{
  "model": "self-supervised image encoder",
  "dataset": "made-up road signs on poles",
  "train_examples": 245000,
  "image_size": 32,
  "crop_scale_min": 0.4,
  "horizontal_flip": true,
  "translate": 0.06,
  "color_jitter": 0.4,
  "method": "moco_v3",
  "arch": "wide_resnet",
  "norm": "groupnorm",
  "activation": "gelu",
  "weight_standardization": false,
  "depths": [1, 2, 3, 1],
  "kernel_size": 3,
  "stem": "single",
  "avg_pool_shortcut": true,
  "widths": [96, 160, 288, 512],
  "projector_hidden": 1024,
  "projector_out": 128,
  "projector_hidden_layers": 1,
  "temperature": 0.2,
  "target_momentum": 0.99,
  "init": "small_normal",
  "residual_init": "zero_last",
  "optimizer": "muon",
  "muon_scale": "original",
  "lr": 0.03,
  "momentum": 0.95,
  "nesterov": true,
  "orthogonalizer": "newton_schulz_5",
  "adamw_lr_other_params": 0.0019,
  "grad_clip": 0.5,
  "ema_decay": 0.999,
  "steps": 11400,
  "batch_size": 64,
  "epochs": 3.0,
  "lr_schedule": "constant",
  "warmup_steps": 220,
  "weight_decay": 0.01,
  "adamw_weight_decay_other_params": 0.01
}
Rows from block 3 of a small self-supervised image encoder, named by matrix and row number. Rows with one number belong to one channel. Each number is 128 + 32 x the weight over its row's rms, rounded and kept within 0 to 255. All counts start at 0. Numbers have three digits each.
After each channel's rows are labels from the 100 images, of 14976, where the channel reaches its highest value: "colour at peak" is the nearest of a few named colours to the mean colour under the peak. Only what is clearly more common there than usual is listed. The data: made-up road signs on poles. In brackets: how many of the 100, against the usual share in percent.
# convs0: first 3x3 conv, stride 2 (model.blocks.3.convs.0.weight, 288x160x3x3, each kernel summed), inputs 0-159
# convs1: second 3x3 conv (model.blocks.3.convs.1.weight, 288x288x3x3, transposed, each kernel summed), outputs 0-143

convs0.13:137134103112126148122122136114152088138125117068101097094117116154109130142131142072129116085125114119067110110118095085141128126106203088152143111129103132119172114206045166219116185112117158181200104193184141165152137092103206132110137184147190145134174155120139172161091113107167121108107145141155131140104131136117140125191113132126146087086140141135115112125110113148131107143126083123158075140103132083141102109180080171160052091141129117119160102119164063101058153075115154
convs1.13:133180158085161164125147171125137155144101131224123145185154111176177136095194120141091142114177102083092081125154124096085136096127177125116117166085177158127085131180116132104111102177070171120118064163114165135186131118068136120127171114085116153136144120194133131095097144152119134143189125128142162140188129131086125131075098200151122111108109195145104155085160114142098181143156149125094051157132129138131149169099116114196179
colour at peak: brown (61 vs 33)

convs0.15:115114126152119116153117183128254104143113149129088161109130075118088102176114087166123126078103143109093149116122087154122056125142113076138150128134075143131136123146156088118114106100121140109110100099159135129181214139135174150123154178080146102097147120136145085116112140128148168114121102133150120121115111168088081148137129174135168102115068140135103110131022107157135184137114139157170094138106136143154137111132122164151164145095103081131142112155255108113137142079114103
convs1.15:090133120117113135072066159162124170085157099142155123103112107097097146070186130117145175134139146104141113095150127153166138144122170144135013169143116126049187187082110134130094150150129113123148149133145128175139133105138135065178154103087124095122111149118124107094095105057141107161146144134148142218097100075118124149117121146118111149148044133139142105126106132116143123095118202126138118122109134119067113096180107170101108
colour at peak: grey (63 vs 33.5)

convs0.18:137127123117085125151155126097115119065131153129107115167068150053088147132086104088139140115138119133104075116144145080104151130194189160138142155113122087153146154116094124124116133098160116119091133114162096139082092172156112146142135154108064134114137177140123175129116169198112132153123136104145122169140149163126135122175149198144240145154225099170099145104093153098150107127130138101135168129143100156137147151123119099097077171133122104163135143132132084138103101118000133
convs1.18:202092125126159144116141115136114171154188161124148108118143197134156142117160133127075139117151132137100178179129120137213088131153192114108136102134114161023086123096137093146135126125077154139152092227173089132159159143162083089121120123121125128118177154132123109106130141144119170140158129132123157129137067132121128162108155120113112147169163182127136116120123093114144152111169098177122109121120084140031118121111125155109151
colour at peak: blue (26 vs 1.9)

convs0.275:123148190153127080150110099066103123111129102149165168125166099165108129155144145129180178139171116127198078107148205157087142124157144160204134162119120094123078122120122176138127066110158152121139100113100121154102086141164105108178127100096137137112090156111136097079101124189106106098114041193094132102087093148061129134115072146144087109164125116176134146076127148114111143208103113180146140104101115150132075143086097157136081103177087133116151153122100094157068094138150147
convs1.275:179080141134095192123166140110146133168148213156120148130146102164145137112116145120125145148093133136179185179137117145130196146121113138182128096129188107106059140145155118180164179170201123132162098141134168132111156187157116082145101135109151105082148131162128155082081106150053125104160134087096134172128153142115140121098161131129120127112145166114096108147116117102114117113112108123134141102156132146125092152113146107116135
colour at peak: pink (25 vs 5.7)

convs0.222:115125137131111208122165137128129168091148110175144164092204123180161139132131151169102108147145100140168159145114124117121156134175146164111113150134114058153154108119085151108137118109151127145123139130117108132184141127114118140134104122060126100086069102141120085080066086118103119088101057150139097098156067133104122138107113112070179084099106255134119137114180144170111088159133149210176147114147143090152164135122176105114127186149149124156136158100139120129095120139029108
convs1.222:150133139138084110096102147143160117163118146140126108146125142144138120134182082105160146140167116151132091168118147128144115113115106153163131050133137145195186127177117136174088187133173116064125117118118143128110144136097130136164112099114127142139125128140162150112118141134119137082123150124134123090149087152124161120145065123106105097115115187123152156109108103115116135123113060187136124117142188139113123123102112110151105
colour at peak: purple (25 vs 2.7)

convs0.89:149090124125104085148146103117086077122116133147077126090075136139099102112172099077120162092132140117119085126150104090177159106126111152142123096125100078153138149115068101129123094204122119151149138084167165187095127089131189143104091106133145141214113107112188090157119081146154119130162136085133153106072127159110192143104128113105153189168158072150154077113077094139085191084122121138088166182102123147130147107183122143191125112207127156132183164126130181140143118073138110
convs1.89:164124119112138134134104076126119062118165170082148124121116109143155111124146117120164084141101136108142160148135118133079103098133172113116193052158133107155199125183111112138138122134146100081152134123136187115150115133037119157114138148089135135144090113128143157138157122133142148111192118123125094166116121067160100133150096134191114115185126125120149156147143075125151104146114160062150045113049113092124165088104104127170141
colour at peak: grey (60 vs 33.5)

convs0.186:034113115114137128110116137190086188097134100181138119168163077134085117142105076185161143148125140231096119127153108162140155081102160156108180169106137149151083145080192145084102109112119116128124159092151138076182142125100111131187119095131077142159185147122110144139168128167132183133144104157118097183132129101130142163086125084133131155194149108169112143108125152124132124129129078102163189147182125122126118092126162147103133147168104150121078079097144072114121067183167132
convs1.186:093195118103141139164200096080105112118145157138140152088109176107085110132077136113130131128108100139137188149153172116166124162080096108119198152146104126152058127059135105124137110099150102131107142176164108103134083138184119167119122124182083098158150152070138124132134165058116112092101108092122120098098137158122167134168159144093143134142166099134152172155124152179138088148097127108165129129133162072107202093207138164056098
colour at peak: brown (69 vs 33)

convs0.37:160048137141132145100093089120141199112073116097194088182131108173030130150124156139133136131115163170109156120133111139175144153148162099110106114149145152167098093089137073143148151124125130128088164141120090148153144161133083162180215179139108099076097144122133124174145146120076174127106116140114100123086140130086108085137126169138132154150106153127142165143064087196157129102087082105084202088123105124157117125141140121053152158095128126156174114161107107119150096070073148
convs1.37:159154129153119153134143146097190141126111145093143151167167124108151148110134171068137144127133169165166170141146128108000145115160144151151084219141149129100140096171152056178153112090117148107110161123148106149104140124120145100096102117126134147089120131137135125086133136105134120141127132104141153115153158142149138148110198139116123152090132147114147092120106095124140079115128113122109122140132144120140164135139117116128141
colour at peak: pink (26 vs 5.7)

convs0.153:070113100079136150131143175194100120118114130104175140138139058115098148117120147110105122135128109107118120132113171108100181137126165128140138169085176116155113180127129087063128130157135209132140149148200088095138111086095097114115120128135132146130196139166092110152083094176129205156106064141128060054132144098101161085142140072116113096137014177191130145118091142127119141116092135143158142110160164187156092172139155125149126130113109164158150091079101125113161150114122103
convs1.153:128108131116058125172144144146144133155116218042119088129122138166163123162149140177165148138171119074105120129113048118083129176113178085115105073122095118025094066149103152180140093148177145164092132120189099172078130139057119186161153145139104163143155175151139178152141166155124128121185151148132158096141067209123112123129090106141102113160113146122133141153152107136120047127095096142117112139093113142111118126179114114145127
colour at peak: blue (28 vs 1.9)

convs0.246:104060207087136126122130130118138178060137123147120087119173138168180123133136160146139076109102142132145111122119113170104129132112106118116133115053083033113110097191128117144145139121130133124167149095113071126161143147111155116083098166108147126097113108113067115121143104115106107070090098169107136132132099165110120095107119138122110123123117199060081135147151130173190121117219150182190146141099111137141150163210173183090169148146173132172136153106156141130137187095088131
convs1.246:121086149140150098098108120110117136116158107239094123134106137121104131088204118149113162098145129123150089108107221119215140174106088148120122035162050098169108122108111117155097113118180094095161127093116136117035113105103157133100169149117106120125115092133118090151117118131102097069146133152055105143098095107113118133121140125122095109118138105132133158150148155147121144100128063125086165138103106142062099123152138157146125
colour at peak: purple (44 vs 2.7)

convs0.232:117140101131090142174106169152161089154100109098092135062191118182119131136096082087100154146168117147144138131162113097110078139091103158110102107149093039127158172130124151154120119119114175108101129124153159143120152050099095187144060111129139142148090140130150101068167140087121173135128127153135054094122094174103107144051136149110161197141126131109124041147126134120061115129061143121062109129109162054126082157161103115150129158138129121138142131083198151119122112098111108
convs1.232:083115106146159151095168123132128134094098156028149125122128120092111096197098092097157085141121106179114136105110052113123132162129090100127178102102098110107120125114120137104161132082100143142141147089107126099159122168124109157137104152142127131132126107171126113117116140082114107114143112123176129111147170126120110124136130128163126138174131095120146138131107101082156127184149189132154144117071079093146126113093154160091139
colour at peak: pink (36 vs 5.7)

convs0.279:142160152108127109169199147140168177197123131151158124176150161146138132192169134152162114126130110155155126164162182126140114116106126124129134136100082060122140090169155114104092103115108159123121152127101068129131149158102114140095146135093090154099121124110114100077126124092102126110114106153132138130087132110107133076103080097087096094132121129138114139085158174127147100128119137155156154115163255143000148123119172141163152135133126127110143146166105125163105162115082133
convs1.279:100090136148121115137118124113111114130142155084139100125125116129097134112153119118133130091109124127138093126128136139072127092115041098141145216142150142106025142176102153116122143163138134135145120117117189120160115107193109107000118110132135131121100121137115119111117126128120146091112127135171116150108046116168106122120083130149148099147153138135120111117123125133130111129124179131126165120125139133113123122133121110109107
colour at peak: blue (32 vs 1.9)

convs0.123:143088100114129178156148137132133127123177056147144158151229139149109165131148192155156093145121142148144140173103164169109148149162089098107157138087116102106127175133088100131136075127096139115126124138143113104090105153123112161132124184138154113101064074103082053054077107110085128111108055194083129090072116106083142101095088153091187145127154168154113128120134138178175164175097121157197166154126119161137123127156164211129151096160095141126140133120126146138134163129102160
convs1.123:099014137115079123058151056108128060128152152143128127118124058141100146154171132144131123127163120128197114163133151131084132111125110131144042119101103155154090160113141099138039161153139078132114130121139104128034128162132152102137116155111114126143127127118120149153136132136128154149148121124110127126102085146150116119120129126100136121120153134117123121131142122123133185141116077157127144128173140094098094082120103141135136
colour at peak: purple (32 vs 2.7)

convs0.151:196149137113111113128143112134164144140116141118149173077153066096117083144101119153158080131123163181082122134166156158138086139054150124168113125155162153152099123188125144142143142135154137164116101144094136142137134124125227191082174145065180119158159183115098155214092154138138136123075123142104044115128128155095147060090081179154162180174151126111147096135104150148064207120094135172136122145109132143102146127133092120079103130148121120131089122156182134105127133078126098
convs1.151:103127166073118110145072128112111053126145025120142109117123122139071087105153155136129166072142104086168047117134136117092142179189128105089072173162102080116164153102145182138092154128150125142100149142149097133100137095137167118085150133154122117117093124126122202137102100102125126151088103153132110192105136118147099141163076138125108128108101141153141151125126124097144127126146192132163129121094080142109143135150117151179159
colour at peak: grey (69 vs 33.5)

convs0.258:164116121172116183133094098094104162131152115166187154103195141171141110153162135156154091159114134115191107129142161131118082122089088145154134126092134070151134101148170112119134185104138152128119123084132091168109101111120140102149145057073138062112067102099128054136160116140144168109100059209119173137089084121129109073051114094099109134134061174116082160131151146141135101088109158189176168111124152117128119130153132091078136157133126129115139192103139099172098177119129080
convs1.258:162079114105112133078126161146149176173068151144105141118125106187101124170143145138158133117141091138164061141098095101207154162135172143164060056116164146207095153161131148195150198137187124163170054116159145116115124109132117127150105111104135105140127135127157137111122113140090125117187147122135149140136089183122146130121129116117076141151152166148106149123107153150133190146134092186165088118127155136114094109111130122174152
colour at peak: pink (29 vs 5.7)

convs0.148:112179130115134188166170140125103157082165165180102093163157117127143180162181114121151119088149086170117128168129132133122122130162172110129164153117142088135106165104057153133134133168133132124146103145145121117150121148129121106105174206117116118087060088118103110086023107141082127078090059113085000049163108110125136138125126048128117113114107129169133132143117122106133073169139133145139180119128108136163110107150128134186147143142130142160146124157095093156158110124083163
convs1.148:100101133109063153124102140170167143159163106188132093106167112165188124100157129122112131132209145118156122137140096155177114139123182159170181072113125172181189099150097141155143111163136107094143120138114152160152154088075148120188107141107118145112154113120125164135115122141129148100097157118121146142136061169156119116127101155118125101100125176092133129141124106123139097146120137141123148151144169140112103115127064058113139
colour at peak: purple (26 vs 2.7)

convs0.281:135142113100128094096138176165156151108131075143144146111106143133119082150139119215165102139120150111127117119146127136135124160133145091156089156100127120092175131088116105087130255116080052118145140131140097098147131141129105082099094134158130181097101170133124148167124072153102160100121125123137115151157131161123145115159033165148190117116188163154130194128117158126133100148126087130141117106140108163101176114112159122123127116142121154122098115130136138158101120102040118
convs1.281:184119152148122091141120110143153124112048174119096157094105111080089115085074159142128137020138108149056131104132054089103117222140178103128107160126092143183067138126132084145087245141126104121131107142132134139111104117181075117137136141161133117127123161103121129154137103137123077117121111139144122152113140094107119118173128133100164153132144093116098120154140131114115154122129220182160204135144144158112152156129139129120094
colour at peak: green (27 vs 6.2)

convs0.8:117173152000112147137017121111162155186076106161151147116147132133107098161116149141155152131129138139120136153141172153133134135164121113121146136067134096141134119154156098100118133128124107117120121137128118150134125150039127115138143157122132130109147133125118119156130114086121119120120132125127103119118120130105148087112117124102143121114126101108117127195119158152151161123201138152140165130148023149255140134142124109126141130129204148115148131163160129128127137088075155
convs1.8:126118129121129114111094115120136152122127121100128113144128135134123123152140128124112124108145144118148140140136060139170125050131217122134091126130125123102166118112113067106141130089110146118104125122127155143125123119000121128246121126148123125127140126146126135126133130141124143122116119122139124122128133140139132145118109107108123113134138164137124119127123134124132111119115039103119108128134133127121115129127130114129118
colour at peak: purple (29 vs 2.7)

convs0.274:150006149060107126124180103129151098000127137138111112155129126119125134121147124151118114130153148125111129122142103153115127128125142124141127115078133032138117106127139124113104132098135140104138113097115048125178128142077126112077123131139128116110121144137121150140119112147146112130115131103142110141142153125109127101109138140124156112124133151132119112115122158116138110126255125140183150106134176158206155177137170121117135077127223116125133137132154099119138126117103102
convs1.274:097042129135156108117160116138106148118132144197119146138135139121117137111097101136119143142116119107087132109146255131113132207115047127122147073123000133123067118141124152141118076118136140114137140108117160118114122107066142138015124131140130144137123127137137091134118126128129117106133130141075144141142134098118133140130177163124118149142118111141126138144131154135119208115128069135129119124120147123100147126128120125115084
colour at peak: purple (27 vs 2.7)

convs0.271:145127137116103106172097130192196146134127112142149115100069105068148103092116088131094138111120111093147130122097070128159154103092092095126140131114165108126129126135044098144139087124108112104107091164100145130170149150092115130145123109167113107162203149133126242125098121151165154086081131098163204108164160124149149145164152102150024109136057103079109158121124111148145147146110117146046151135206123128119128130138153113148119138122153132185129097104184106122095106090178183
convs1.271:079083140136150138078136123127112120117093156184095142131122128094148121094128158130131165139134119085121113107100205138144150067112084114129105197137131147096074137158132130084149105164141113146080090164064143152144133129095069122131111121149082116128081134102130122104104150155109127095094084132173116199095181149142129136136170150128145132141126103124138116117118174151089089095108154113118090107148147140118087146115076123121104
colour at peak: black (60 vs 11.8)

convs0.84:126086142133102098144124126152149142121088102057148129058154078133154061129142108188134165153167164101167143128225146187138163123156100142130109124098130128103151138113171122109150089144128144141100097088159244148138193103113124165124140144100147103102135077139094125087145135144100110102168128125104090199096142141064146153105106151123137076165164052168135118125163183130104141172095178156120182168178146099134154102109050143149163148144104143128187129133142142136154102133103114
convs1.84:166137162112109154139167100090101036107183137141168139100114136145126109122124114125129080108094121145122189113138103152170157084134137084150107173120198051110182156110157101111117139154141136178141154105109101140162105159085100159140139146127153134124158133147091084144140123138117149182184142094109131119125140057128114104096142144135111148146158114104128123130140115122103118103123165106113143123123117146137104120155163160050149
colour at peak: grey (70 vs 33.5)

convs0.181:085132120116118154152105097097119125112148116132062137134070084140110134112122164120126099124128118099098147129133119112144172114182121137117153125151061136109137119127130120138141181128130156143120135157180102112069125117116142116164151106158218150122169173161109152171106133134106164211209103169120184175140172152170118169131151171121255119119161159203159152126082109131109152053115124090140108096104134102124089155158144064126083121127134140118110129186119095139136159118036114
convs1.181:190054148138160137085084168128115129097077116084108141117119128163125115105161149138101150114121155134066138171141112133139112108101207144115101023127159128077146093130126078095196152185090133187184107115158149106177187156140144165175142125066098125138147130147150144129106117147128112159098119154160163148090138138126135133124052143117106147139173137135106126126126099117130108139115148145119078110139122084124104116146146095122091
colour at peak: brown (65 vs 33)

convs0.103:036127109121116134120130188110131099110126150121098171096105119103146091109123143051100200119161133117101112112135097148148124089163178111153174151154160128145177201115125085195127115170137188123193109153137114158116171163107105132076120136072129056148127154141141093102140141129112137137150118094125124131113128119069142218080104082131173199106111148105112131125089097120150085075113170171123113145144121134123109124149140179106172115151124119108203121070127103137168097051075112
convs1.103:120121108125200133079112085152115111159116161093129156109131099134150082138162148106151092156170152100107092120129134152166176140068068108125076066174116094154138154123077143120114102166165121147108116105142102124102080102120108120121133153181179172148121165132154170197177211169142097134126139155115087121092104122149077153127079119142132092189176077148100145158137151120141105084101236125148085156158001132123116050107115174084179
colour at peak: grey (67 vs 33.5)

convs0.80:151138163119146101121121140178103144083088141147168165179136162134136126149216077120132158099183117146189130159150136186170161168157139152140140126155166174191104125107113074094122247118136127144143157182107135133153103146122116110084098122140162156109136080140167106176156124183107188070139062075108068119101091132114127103154077143136075152121108130101127135120143171103106122181176119130055175132169121147121139095097132135165114132107150123157142107119121116157091054126167154
convs1.80:166146155147091137151128115082105071117154182144112092144150187159147139165016138144142146141117122121124186153131099092057141172152180121183177149085067088147096105131156059152113227093229131094089147124127126101134139138113128137113118116132119146145141172135132098103154139144155102139066136123126135131152134112140126124116113117127132160120115059115141111116125114134133076125116095106119144123112128150135199156116141174139127
colour at peak: pink (27 vs 5.7)

convs0.251:111137110176096129124093110085165166156160170088155135126148167182105056164081145144148159129108161105145160114143086178180104097165061121150133122145135098110152149108125147096108124147195134111141138131164083132186168111147148088163149149128145094092138161143090095119120089000107137116122103117139106134055109149091116105126096137104168115134145160134134103142085135159143153111160109154088161158099121084095106184123166098138125172124154125123136132176189137128095094037114092
convs1.251:153161167151116096052109129126080104133123129043139168133166118121118125157131141097142126140156151108133177128130172091057097141116128127133068057177136142180106151111113121129124163142139099093127140144160141101120140148135147147123127125148148143118148107078101116118126125092125124088114108122131074186096106201117127118144144073121124113077127106149125132144152105139117163161121071063126144128129120106138182112130114088107103
colour at peak: brown (60 vs 33)

convs0.261:110144140139101059166122119118115126114137089091180151147127110110164122126155127152187084191105128136145102088137109165087116158163122155196117082089144122107113117091159118062132192119098079118118150101164099112100140095107145067197113069206132156111144168136127117138128142143166149118076151169105128133128134174161117094129089148146145092170136095187104230130125108083111126082122119095132064123140120128131139085042101087121101109144104105121078052126133124155094129079093083
convs1.261:160140123163138108112109191106128131193088155076136161120141106131153157130205199133131128084137105162067133065108068082228151211141120117158089100150122139210100128079097102135166220096154173111120137084097134124141120091105143080111141174120162136096168129149132177115124147155123136121089136154094150099090187162099141130149140117077144112136144166125104128155098173118151178098099228111144159110167136134138106151160150098070121
colour at peak: white (29 vs 1.7)

convs0.28:111072170118118104118165124125115171155114135187137088162138161083052172204120160152140092149106126161098139142134218150139149136145132107133157169138125201127128128146135100122130110125089120108147143165121101111168132136107150121056180154121138134098141109096113121159143121155117102124115130113139024116089127115102138127132107124109173140121136160110107119120141102143154094138107113118000159120105120141151124107165181138146146143126109140089121142122118133129115133094108123
convs1.28:099154125107143127133118147122125159103062139051121139138127120120119125116070124089128126152104135122200132124135052111000134113125117133123096198086118082021105116149155132111135083144108124154107133108131137114141121114060122133073130108132126124143105114109121130117136119134101105128031124115164163106127144133104133132107204146113126117153147125119130123128121132122120073130119204087127136128120108121119123124132140116133136
colour at peak: brown (72 vs 33)

convs0.172:109054131116160107133146149125107187141095100122130128139121147179140135125149089136138132138162139123102159144169161172098115158089137179109112114138167177121130095079230103147129092131132064133189167119139172139175090104103113135199132147187069157160152180127127142188155137129165168113137144129128144114106127126117096120182114178170039087169109066094153091155138132105104119184169115107086118103149130142135133096072129112152113140099143156127045079110073069098130150122179114
convs1.172:100136137130131169165142117114134052126157130165180116125113175139113138161124060100121080113145110105132101103106185134138133100092094162168186183150068118196124151124148130159122116010132117153098093109115118141123099150133152108070120127142101109153162120090145102120125081118135159070136122120083084053134132138124144102117167138113157103082109145116095141115122161132148121141140085133138127126111127172121130125146136103094104
colour at peak: brown (69 vs 33)

convs0.159:141163130174140171143122169088060042092155147101071057136110135143146155160116131125137155107130080125090129102143145087168129107124146176134182133131153145151141100150084127237130142135145168110201138125183100108116087191121140136140135159132110115240112153097143168181130131128135145124111066136130119053102110090097116117144080110079165165104138125106123113130097088109137046113112127113131150138104126098158133148167137136163124093147118066098171116140061101135087139170134126
convs1.159:132126116146127171167114212117146186166092073176106117159154149144148149104095103121099101138110090129033079115152111208137137115115132148140167140134174095148091133120137125110142094131065148146093138091132218106142150153125151106098138168173152152111147123142113085112144154141129143153143108123109133077148143148101103135101090122130083119067126138146134130102140132124110098125149024169129135156141076136100085075084098092160163
colour at peak: brown (60 vs 33)

convs0.53:089136085136133093126081136098127130160120131102143093141097099108104107134074076142141154101110131135107110127082106137134146114152105120109093156154079114186155102180126095106123122137153134118122118116087131148147128139121124137085127136127158138128240185183132161225190132185161134128132176132127158101167154181116146124157109146148023098142080074031145089093105119106096153135159127157033170115106089169103111122116126097109122118101126121159145103100167103116087137107210129
convs1.53:116131111110112130075151147153097106168084179243140117115139125169127110136063110134131146174161116148195115165131208121149134118115116138160112119123178168216103133135119181141133136084101145124122067134091160160176146124081127109093146138097074145120134132141139188127110134129069154108102120122150128167128233139129177138143129138112144120123115118127123129128121124094139156118112185080121085130111166126107097126137141144111132
colour at peak: black (68 vs 11.8)

convs0.129:045129158147109124156121131181132113149160132151122127043134125130132168154161071114069163104095091126151119126122153073151098070171180185126113171132107120152058142101150151141115141204119148120106160161141084191158134177141165151115123161062158145140096089108166116115111109144121164109098055090071123114107157123117150158148117108109130151135081122144122176109179144088106109149128191149123191136139108156126164119150156150181223108134153142114193132140058118152171117118143126
convs1.129:104186105061169131108141112140087089143128186121138175107161133147183073119115102181114151145161127077120165131175078157110178072093148120152133133153121096191146143131074131175099163134173135162087157142150155146203089116086104185122144121085155122088125129135130133190096169128149108223187135132071098092102135106106096128107127157114103098138152098121117102118128078121121104135097073151093104153043068141157131102120122161113110
colour at peak: grey (63 vs 33.5)

convs0.115:164255122167163141134076185121143117162162163174112126161107182112173133080148153123114075133157145132144144178136060123127122152158103138114127085133141142157141123123103096093105103124144111095125103135128123134133105148129105122092115142119163104085120091121122125146132117133154106157125118106115061136115112108122131112089109101105153124131149139142122129079108118153145114126145120128175152116123223149088095132152157118127115141112119161109143146158146142131142127103115112
convs1.115:100106108118114122094084130112131145112122145099097117144082123121123128100083135133115157136106124121137153132143046131184151081115159104115098129109076111081115086110116117000118043144129130126118142109103154141108147081113129121135125126129129128129124110123111114142143152111111134126118136147154129118128108100129129128112000103116132133141135110130130139138123136129106148123125184127126134137135146125140118138128133104122130
colour at peak: green (75 vs 6.2)

convs0.214:115117111132092192139142127120166151075099110175098113119150122113116126114075168146093117137169135139077131156094100167155101123162157078141135157176130162147119108078166181099089063151135121126173089135156120134183158165152125156102108184120108084133125168135113196152102138117143177154156158148172183155160096155141142156142136162155139174160158107193131171099056166083099122139143158120112191146163103169111131123110107105104159176114126103138167069154185075115133147073024156
convs1.214:104111162114163127132129109105150147137135124217110108083131108128122107151154113117077152124140153131166141152102255140158133110078132128087143161161117070072098135124124156100151116120122113182158110148127125131123098100177109132161123115138098122136141128095118064085127137168134120081130072141147151142103120131157133125137119121087115147141122130108143123118113143133112122154134170164121088116136111162117116116126119129125107
colour at peak: black (40 vs 11.8)

convs0.221:085109070154077102126102099139051099132136121119149111169116169129133086092105134156166165123141168147108118109103101159160134052095151087123116099122019117161172122181090163113175138108115161160101155120096126080105140125114170118099112135076127176145165175096088121098138140158121056123181126108119093074158115167116151176139135088154088146142146156110090074152144117155149134170123119138139128183140125168105136099183147212139162101106128137127158102076092077103151076071095095
convs1.221:104123143105141082126136084135111094134164151104116122110098111116103099179122101134154083144101138119136127092090131150096127133112075084097173117173101102105134080127105110157142166162128156148115144111126184124065128068122102144141189114135146128107116131135149159175106142140128099088102127123104083119124145171145106134085156123146139124196154096124159142104193114092117137179132214083135135149000013125082137067081121191190136
colour at peak: grey (61 vs 33.5)

convs0.68:145082159133146139119151130139117136179125132153173122161099167106139116116120143161155128122168112192092145130137150163113096140160141129130132133097157094117147091174144106152150127122127122137152102108049167093092163112144101120048144167144100099122099080117104166097100122123099109087096103126125000162099117171098113105130121153118144141142226145095110109143146182148173111179156185108201193147128095146123129153178137187088175156131108134164156145153087121126137116110068185
convs1.68:168115127130137130152142130151140129153131113052119129147095134127135129113155183122129130122095149127074159132123044120161113125136174151153092075142150131033104088142152091160148136194105113142120123158116087149081135146111109115227155133130154139079151139111141113130105140116104097120172155135175146091135055112131137113118128144121149135108163094142110136148107136122136120143113150158149149136111160138078141155126149142178145
colour at peak: purple (26 vs 2.7)

convs0.277:155129175161127100199120133058021159144138132103194117168060163094137190191117142162112171144122116140148117122101165179121091086123103150177141145102164113184102068065231114100135111094148109134128074138089087144112099183164124108125143118112155117107140123131117136132171118131184101124100096125142172131105133166121138081130128132092101124108100090128119148141186164119133104130160150101130125118112100107093169145103123119109141108103119106122099140164024120114136118087050119
convs1.277:131129104138158086117129160145150061099150145000162115118105139107100117182189110119136103146140143182101140077125131077117137178146126128134215144164170131119030124143140151143131190060147106133155185113168095160138106103107127151144106124147150133131139125135139124078118118124122098160093105086113111032109093161094105144144092069139116123121139125110138151113124137105120067080134124117107132103166118091114140110134128102144131
colour at peak: brown (63 vs 33)